config.toml
arch = "transformer_decoder"
levels_per_channel = 8
vocab_size = 513
width = 320
norm = "rmsnorm"
fused_qkv = false
bias = "all"
qk_norm = true
init = "trunc_normal_002"
beta1 = 0.85
epochs = 3.8
lr_schedule = "linear"
Rows from block 4 of a small autoregressive pixel model, named by matrix and row number. Rows with one number belong to one neuron. Each number is 128 + 24 x the weight over its row's rms, rounded and kept within 0 to 255. All counts start at 0. After the name is the row's rms in percent of the matrix's.
After each neuron's rows are labels from the 100 images, of 14976, where the neuron reaches its highest value: "strongest on" is what is common among them. Only what is clearly more common there than usual is listed. The data: drawings of small networks of dots and links. In brackets: how many of the 100.
# fc1: MLP up (model.blocks.4.mlp.fc1.weight, 1920x320), inputs 160-191
# fc2: MLP down (model.blocks.4.mlp.fc2.weight, 320x1920, transposed), outputs 160-191

fc1.90 070 [109 142 114 118 130 110 169 131 147 121 110 114 104 105  77  82 124  89  92  90 133 117 127 134 150 103  88 140  90 114  76 138]
fc2.90 033 [112 116 149 131 148 136 145 128 128 128 147 107 111 138  75 134 132 131 127 143 107 114 159  94 129 122  89 130 119 125 123 104]
strongest on: green dots (67)

fc1.578 092 [159 139 145 123 139 101 158 154 144 139 127 135 133 131 102 123 140 124  44 105 148 100 105 133 115  82 132  78 125 174 134  56]
fc2.578 056 [163 109 104 163 131 108 142  98 138 143  99 144 125 146 142 137 162 153 164 146 112 131 137 123 119  84 176 137 115 173  94 126]
strongest on: green dots (91)

fc1.393 058 [136 119 137 133  99 125 110 121 155 101 116 142 150 155 138 111 116 104 155 111 133 115 123 140  77 139 100 147 137  81 143 134]
fc2.393 114 [ 77 112 144 110  95 133 114 108 118 160 147 152  75 217 122 136 117 147 129 158 147 142 151 153 132 116 161 179 135 104 181 140]
strongest on: green dots (69); nine dots (38); complete (36)

fc1.547 061 [117 121 135 113 115  78  91 136 139 105 110 130 153 108 151 156 150  79  94 169 113 103 123 112 132 143 125 110 147 122 174 116]
fc2.547 155 [ 86 121 162 103  89 138 140 150 120 136 146 148  95 145 133 139 122 141 108 162 158 146 138 120 143 120 125 182 108  93 148 128]
strongest on: laid out on a circle (85); black dots (68)

fc1.644 083 [125 135 157 135 131 153 142 141 130 110 127 131 117 124 125 150 150  94  96 142 148 122 124  80 120 140 135 104 122 117 135 158]
fc2.644 034 [131 128 133 106 127 120 142 139 134 141 137 146  90 119 108 143 112 116 130  47 130 112 113 139 140 140 151 131 144 143 163 130]
strongest on: green dots (34); orange dots (26); teal dots (26)

fc1.461 070 [ 89 144 147 140 129 140 136 126 175 113 101 139 134 161 151 165 166 102 118 151 108  72 100 114  72 143 130 118  92 153 122 150]
fc2.461 067 [122 127 145 100  88 118 135 128 149 151 114 165 175 134 128 135 131 146 102 152 212 103 137 124 138  96 140 163  96 112 146 111]
strongest on: green dots (75)

fc1.475 072 [110 135  83 171 159 164 144  99 140 113 129 112 157 177 154 139 121 106  69 172 107  96 152 140  98 139 110 142 153 126 112 140]
fc2.475 108 [ 99  97 147 133 100 150 127  96 141 139 171 139 127 158 119 147 142 157 117 164 169 155 162 145 138 115 105 175 131  92 137 148]
strongest on: purple dots (29)

fc1.469 059 [116 125 177  83 164 126 171 146 172 117 131  67 113  92 102 120 177 160 164 120 112  72 115 136 115 113 113 121 110 146  72 137]
fc2.469 030 [159 127 120 146 160 119 177 120 113 110 169 107 136 102  85 125 151  98 132  89 117  54 120  98 123 136 112  50 113 154  98 139]
strongest on: teal dots (94); laid out on a circle (86)

fc1.658 084 [153 130 130 109 126 121  97 158 130 121 123  66 150 131 149 141 116  95 103 136 119 145 130 149 161 128 127 141 134 116 145 143]
fc2.658 101 [147 135 116 108 149 124 117 116 141 149 139 142  76 137 152 148 132 211 138 143 199 142 165 134 135 105 133 176 148 104 140 144]
strongest on: purple dots (100)

fc1.558 069 [ 91 130 138 101 108 175 131 111 152 121 110 123 114 120 139 106 160 150 202 140 118  97 157 119 104  84 114 147 137 123 139 124]
fc2.558 032 [160 143 143 103 130 114 141 156 129 119 132  73 172 105  90 133 157 162 119 120 154 147 114 131 120 137 129 103 112  92 166 138]
strongest on: teal dots (36)

fc1.692 068 [164 160 132 119 180 137 149 142  88 115 138 136 156 130 141 103 141 141 139 114 118 145 140  87  97  49 120 145  88 125  92 155]
fc2.692 064 [ 93 121 137 147 105 138 145 112 134 152 115 156 125 180 138 127 116 127 162 160 146 204 131 138 113 179 133 140 159 125 145 173]
strongest on: teal dots (35); green dots (28)

fc1.506 070 [138 126 177 139 152 137 123 129 146  92 112 155 142 163 124 116 122 102 105 105 167 110  95 103  96 112 128 100  95 109 123 143]
fc2.506 058 [ 79  88 132  71  95 133 120 146 143 147 155 144 108 167 121 163 129 111 142 134  88 120 136 120 148 125 117 160 137 130 174  99]
strongest on: green dots (90)

fc1.113 065 [166 144 137 127 165 149 112 144 134 112 128 104 113 141 165 102 128  89 160 104 130 157 142 148 116 116 123 109 104 166  97 128]
fc2.113 032 [162 139 131 143 131 131 119 127 132 163 119 119 134 146 149 119 130 149  95 119 204 164 166 128 149 128 129 151 110 136 150 195]
strongest on: purple dots (85)

fc1.592 071 [113 132 162 138 125 137 139 133 165  88  96 125 135  96 161  95 150 138 164 149 115 140 130 116 130 126 150 121 165 201 119 153]
fc2.592 094 [105 135 145 107 107 137 120 122 120 111 151 128  91 154 117 127 110 155 119 170 171 157 156 119 113 129 144 156 130 133 179 132]
strongest on: teal dots (99)

fc1.70 107 [154 140 143 140 112 144 119 111 141 115 110 143  88 106 137  89 127 104 159 112 122 115 134 142 102  80 119 112 103 129 115 111]
fc2.70 173 [ 81 121 144 134  97 132 125 170 125 131  96 125 127 111 127 116 128 127 122 193 118 157 121 107 126 126 108 160 115 136 113 111]
strongest on: laid out on a circle (93); brown dots (53); complete (41)

fc1.706 091 [147 160 146 128 136 169 129 111 124 116 145 129 148 131 131  95 126 137 153 103  89 102 126 143 147 114 140 112 101 133 112 119]
fc2.706 030 [163 111 141 150 124 104 168 132 113 114 164  62 154 137 117 125 146  41  80 127 104 163  87 121 133 113 100 124 119 163  85 109]
strongest on: green dots (46); brown dots (34)